Weights of a small sound classifier: 7.59M parameters, trained on simulated sounds of rotating machines with and without faults.
Rows from block 4 of a small sound classifier, named by matrix and row number. Rows with one number belong to one neuron. Each number is 500 + 50 x the weight over its row's rms, rounded and kept within 0 to 999. All counts start at 0. Numbers have three digits each.
After each neuron's rows are labels from the 100 clips, of 14976, where the neuron reaches its largest size: "strongest on" is what is common among them. Only what is clearly more common there than usual is listed. The data: simulated sounds of rotating machines with and without faults.
# u: gMLP up (value half) (model.blocks.4.mixer.u.weight, 768x384), inputs 96-191
# v: gMLP up (gate half) (model.blocks.4.mixer.v.weight, 768x384), inputs 96-191
# out: gMLP down (model.blocks.4.mixer.out.weight, 384x768, transposed), outputs 96-191

u.273:488548553410505457489535504478529497484530434444538475464494512466524477470442487483484468531537399544505513526485456399442515573504443474543495566511475592427524481502480575464469601467518512440546474563556454480555515492492564459540489658412417495501531498461560528499538452456587441518
v.273:451435539429445478469537581541500539347510540495475536483440440512538495470494538627598533442544367485529500642555615527474490508520489510494522503518508528480450472501469475523607473580506485470508505498543430516538515560456501441502511538406544540451503585552536490562478487531434564536
out.273:445615492453582594511482485550493450551519594443540522433634573510548573498515486416512611407504542499584549511492435515455508597510562446430572378466516391504491451465439402526474465485534519635387469457551499582563455482492490513479601510471568476513444388524591441476403559477497570410
strongest on: compressor

u.35:461474463551525486453487562502479469566564551391464497480520517448447555543525478487576594525461513450535465540538478492467502587477553525443463566511500464455559498498567468542521442389493552485413644564469400505432522517466448513533503444614394443438567502487525455564530469516421524531
v.35:467481455504432510488447479535498497494512516413534397553535458547439509457480635575534578481425520520424546482487475546502536481469509489546555450474542563488531438508443606479555420544432435490484471442536495511497563493564580534571488530510430504574418616595527480495490557438376498471
out.35:501602505456537391484452491497516487422438602520504513475519485576471485418592463462469543483525559549469490443631431537488417531513501456479494487556492583487468538562500466492617429542566493496496472518465555505557485553491492536491466487504496436566518471534556433517452569428455449547
strongest on: speed: slow; thin (high-pass)

u.148:548387475540453465477477475455464420492509466494473472477510512543430511474539490581515518572504450533465489477497402508531514509567533548440504553464446433499481536469536574527521560514564515554430498495445524523442510464493625547441565494469572540444526503452490544565430487471503442477
v.148:418514552550468497502577496528566515434550422557542495477434530468456510534533551471463478546462544534458525449590490476571407465466557552468438543547492429435481476537587551464547566609435525560514422509491471422585411414484453514533573648513510483509529489468495560503538509608434548517
out.148:554483486458462483493502500501519500515505555522411530531440543509511507479480526438512501486514567458533587591463539485500528485520445440568520463485562606431465393599439573501443382592515415496463386521530519477486555499569439442555496510506479458508429398477573500553506467548601470440
strongest on: conveyor; speed: fast

u.396:462454493470464503480411501383470513511563552523566493576455527441465519519484498533530455494415597488517553582579471476435523555497494468470469358536522547514459455473470507572549545565537613497467504509474490514628414458492592533490545502546521451453497468510471531487527516505485500461
v.396:502429479480475454569598496483499494499559492568483654582418427395408480473536494562492494489495474503489405515613540545508522535435538555411487504480504492548468504493487553438463406489505491507423444449422582440538517539506509552492535558551508440521491505441565561490489588467443572519
out.396:435554470552441526513518630603457443590517528506487483469564473543570551449500495460542516475532565554520500464459518548541475547488505519541547567444509519510520480430398506493500474544513351455534488502547494486508551525487410450511495535472461509556484574509517619584574486540490487540
strongest on: speed: slow; compressor; piston engine

u.56:478459533440405595507560505452502489519476492508451428481509552523562466463420515489519514489505484518500564518437624578606551555487473436432469419545568557446451486519450604470466493483555557516434550648484496578511427510463596457484612477434543568453507507433480458592520449531454510514
v.56:443483474437510456470494478487477503439415547555492464472501561481507449420583526473561450504482517536476485481573522471505458505487553488440517454549601499482504509551418495537495458457495535497484526465459517487516455469459429556542412474498424503563484415341462495483448485447494571533
out.56:522517525540549513509509477443460524450496420531546458452402575435485488524443509613528458542494507508466529525521445486492456554462572468519457455598515485458531497502557514449491526460619510462513563483539455571520465489556548552409425538535543522443548637580544493533507461460537493525
strongest on: pump

u.175:439489487512497476544491496521598497519464534499588537436454540535473471395434565481452498451533483500508560515474433490567499441434479478488575543489528544479557457501509611469465423559485464446541441494540436486465548512559518504412467527491534483574575529446500534521528371505567562538
v.175:464499436486474466519436533477482638524459486508492539477500543556426524589577533485576491545625563601566486533521530587479507556455517570488456422412449485563523483511601474521524488510443496524545471538470476525486508517586515438484481534519474396538441458520528504436422474464434539530
out.175:535520497565514557506483482554460430481427553474454471423417556518580453548434432490537505464495484543429379468496530527476535528517518566565571456383463504531507420475446529477511523497477497516510540478536483466579581465551477456549478467496514471528534480509514466510484574504494489501
strongest on: speed: slow; compressor

u.651:539540536501562541537372520559481535368575504568539478535540620563386357597445545588577589550512559481529468406545561423419483468470538446563540576459474496543550467457555543466432492492432531606486459531465523541493532437563551513539582536500400543478461474522536481513447583517407540509
v.651:524599419445577473421479505472583361520444527517478520499516485513562516553451551461531486570526532476414493489475434487519446516475586461515486528459526507383432497526463518528469404451572522521528493415509478550492566471558542383457471477477470546457538577549418487532577554463466545582
out.651:453440449531563437503530515587540463536547542355484525516460472452491571485517444374524454460510405512498552659531514591430488546517585509561441490480455484559465516527505534472488547583543445432547555468507537525482582571441407485553505460452548529398641524473462469429556612603548447462
strongest on: speed: slow; conveyor

u.36:485462550497408464484478604554528553432585468493467475475554492382486408626471465556473517498563467480506502421493571510521416479407552532524531485566435473556510450444431591527576467491530486514422476599518438539575512459442520535512500414506497561451503518525532484526406567566472527456
v.36:417435572539555531545479480430522536505431521467485479552516456531512457472540532580524494455542600479508554520488526484530427561460582496487491582532464425385533539474585556548501502573472502420501506497512477477533490568479516447522550459450458477485528536528439508420508620521425488563
out.36:440482502590556518499524551497518465475538468503514517474522477453478480447606433433510535466522564455534546563518490416542464439569543525400442465430493526473544501512488409445511534484507523561436507451522505425443558580490476481492462600489528524492483589621543517460507534507524487545
strongest on: conveyor

u.410:623493479474500484517533525413517522408534522458531435498497469468525469507528437540425564539467571491453429475567486516525482456492420497491527541474535566497559544381585602493518531506578478561449487548491464460490512457490421485457547527530505507472409517449465554472509501480456466449
v.410:471521502546510553482511506495565603426442477522578468479470525527506486514541479561447551488446430451533468431540486543467540394510444510524438523545496588490461528428583605528427501399498449536534613407464555471468501483445439491511495519461411532479486474476519489413524636639478505532
out.410:581501398527448475457498508488466528417486586549492422506537403469378450452531454517488492501488496452525465494502465398551558528533518546410546496476424653572458518517469560411459569506531507610529462617498524452533561458508435519492478493509512501495497444453444507509444487508531494508
strongest on: conveyor

u.86:560390573450519516503444489401505488517522414375459450567435558556511518473487468558550501523595462473453436466542470566563516551442513450468565530490477522467531460611509518505513528517525485489503585504419436408484426457409432486431443442544444454459348554458397514508454483477426427532
v.86:488493475565585471494479479522442492520501398461559507576532506424442479460562537506489511530507462496457547545381443450522472482466516549466453488460502559493443492375529474449605521425534392401446474492422483515506580533487567429564507535495469444614451474603482628513490432525429472513
out.86:509483541543515458441499371576558487410522484381452436447418464482458563542483506549496471522515509527438462482482552458420523518445469544530482449452481466466485598531461465512570542462451540414483536544535566455507393465501533471505446472631533487570507532499494390520470549514505513505
strongest on: conveyor; thin (high-pass)

u.478:498474466349505509556447542540546466420469532474468560544419546519472480545532492428573567546504556458454393531519453474511438465421495436543451469498569493555524470350539578523533485445474463460469509499462502519457457503522530599515497453499479463458589565571424427455541430499482605525
v.478:450528579498502447433493522561532496524609536546453415509609484517557505378502506510550473444475521461415539481553534547451532406557561475493588574520546439551501541455497449489538406533426546366536505540446562514465471579463510399562457402449575546548549415456497522578494524507510568488
out.478:528513460522496530500475479491562443446507462454530584499457459547510423506540553509502475500575485407458492497507619535498479516554529528503562410514533541549505588491589441476472536553624483484532528464497458528513515465465506507467541544399411565543505483512540489435462514532541464423
strongest on: speed: slow; conveyor; imbalance

u.716:419440492554433523524497514549539499473511477511485461479508532422518544545476523513589420549526471527409478551514434514590574421591461501543446553569534500526495567453525484500461562553468526495453512468482578539516491432482550443496525475528598513497473489494532508609519528527526531459
v.716:551435562539533537511380554555521505532442453522465489513565573497523517425500426510430528518424576512543545550494482505505512462504473507414500496469567549599533555407414547474486446457567551559523509503487500502436554498527516555504507575508501450443536530467590450494439472512415524413
out.716:518527513530521515576486478429519548554470388541474584488490439451535472473525491556581535514542562491546498560468507531460497476528482435540461462543524527441393496523455510498438472413468433468466491529644507640494435590419606544442530434551394480549524539435490519555415434532541496442
strongest on: text has "speed"; speed: medium; turbine

u.498:456529443506516398591461524509476536477592628452595583584476522456516506424475495463468440445485514450456572503503449515596558467428453508558495523398549593496626469558440464549574534480543488445513438481487489535482504465424533445549535426473438549563468471531376524604480470529546456591
v.498:604528528503518519466560529546474521556443557521514556452438412600442579491572565607515471564518518531413489591501508593602467449515507517498431499569397568508470495484392513487536601604517519413468510555478528476491485492521570531496519519409457464578513566454594540504488590571463484563
out.498:590521488554414513501506506545481428550486513582422408439451428475510498523445471560539465470463538420536409582498450498438478507627519625514526408526469472576480494532583449505544507505575481610586596556539596505564447570522499511518470536473452480536510497441501484485530559462442464484
strongest on: speed: slow; compressor; imbalance

u.231:514422519532454541469478513506566504493499543500502484444511576583506521395565489517589533445406545617501526513515530448507431563405495449449512421482456449418444507470477486444465496532455421570433532573499495526456527571454494505583472512503559390549522515507509527379505454507460470507
v.231:511572504518500493615513456495540473425467527452514463501539479414543464464555451469486399562427523553540492446529445467409567504564573525501504565481450533534565453508601459489433501433537461550477464477477550462459557551496504467409536412435433513472641532482449457480393450519509482393
out.231:542482508595471481475525516567483477540488477529550474512435470511618471494399536481422475512567505495522404388519456526492531488498548513516472464491534615491451512493499484548566458507513452472574438508529525539452536491513465453444449450361459469507517476488412472502514512411463517508
strongest on: conveyor; text has "speed"; speed: medium

u.751:532509476544552507559467467450505523528492523473489592568471443489502502505447539543471518474414459493520524409511553581471561388403384533496501550503373445467483459488514479504418453429435551467464524378477538485534426527431491511437567535517517489526468545492507438487420466538513452550
v.751:454479460520467461482565441533489546411572476522451439496510519423510527543421420425571535416568509503520511496487563454362442439585542448394511490493559520566478519469561515460434558507563457569505500382505534547506534558511593546558598526463536546493476507487463492539450516409493419520
out.751:488608561538605490500506561421468548531471513500460470532490463463536622490539581568419445497478496549524467476590451537512483473448442488363537510490417587405553581512336479501571429481410487468516443501396448518572415527543505510525520541401452593502455462472486442404430469483491549496
strongest on: pump

u.136:460606574499506558535462457448507449463511512462567505484547501535467507492476459558450473521417547552558497566469507443470469620526463429509455465483528503577449435470429564545519543617607478528496427446493499437515542614545499534388521442529538427521411531457456536450495518464493547562
v.136:510457493403560540468452498507457455549437495491464477508514489500519490498478539391634479557500495537576529510465387500496440503451489434505595486475481494528548524493530538489512478594444477578469555578457504435529561535419466462517479570486508468531503494538512425493519514465548490470
out.136:442543456580415485569497486475630488501509502544529561466448457512580419505578558546471517550494386459572496565492552451415464463563520527503484511452495514509444451517443488540414497520481517474429459485440563554493494401411521564475508471549531451472550502372368516428540521543454501503
strongest on: compressor; piston engine

u.247:512462533420482508486417520588494414480550526487598445584550377505481401525524498477529577436415501522495465575476556570459524547469472494440487472549477472459531479451488528511483466533540479539471579438543481428620508388528576558509504504597504487540421528604435439522486515513445465440
v.247:466488490488408455493556559523419544432576632421514520454560493486499432510566574546541526433517420409599566437454480400436493422568542525575524537482531518545507431464545495526510473544504608498504564526556533510495547494610553529478528477518515473513581482508524387528540490553555419413
out.247:525473465505525559459364462550568533439546525478496523545568515566431575457579502445498448581518382512534494511428566517489510486578476559551531508503439507520497505568502495455510514543530442496502562507572568489546464569490460526544518500474476555501555438479455575494505452509571528531
strongest on: speed: slow; pump; state: normal

u.636:557552448573471444522472560459564539548443509555553473432410461483451548455527538546473494476531492580464516539572534437488411421495437492462468463453541390476519518462455511517572527575460480478500492473569432459527606558487484480422471494543605467489406517450562506462421553548496446569
v.636:475523504622491574556497594485491610435482503523511444398592441398467438491525456526495498510556459458534532474467576527478527549506449535506479512444568482548591480513512506573475573401482513509481546487480539481561497468445500557533520509505516521529500468494451460524563475492463472524
out.636:480551481573482528522486537508639487455506522405487464477562424448550431508529485595457487539399502561413483472549544495520488590484450559536561478536417495508505448417538539405491487480458513480497495564408472479526399508530566440560535460430516427511490453485361545577437459494565527605
strongest on: conveyor

u.463:396505468510541560519509436547522457517505454532471469600447550540435497458522643485478468470502581587522503492493570509518519549528411496486499527503505509456474534501617429486527467498392525548486499533540557549463510481490544541468461517503587476453464549533501424476450529544465570419
v.463:469408543469431494449584433524511597570463566530446485478575547488547544496571575508529537466526528467394498514449549557497467479485506463526474500485526452443533494545578449417546526526477574512484510632480613433553575535567520502477448512551470500514492512426481493410459427535500495520
out.463:553459413460472462587502514454521381419471478486538530477466417492541546551489462485527595519562540494439474501509474496523437595492530443524468528571410526515475555569512520553525522502534481542466528574402455492537508497557476426467490517494473458544559520508586496464634503492511482557
strongest on: conveyor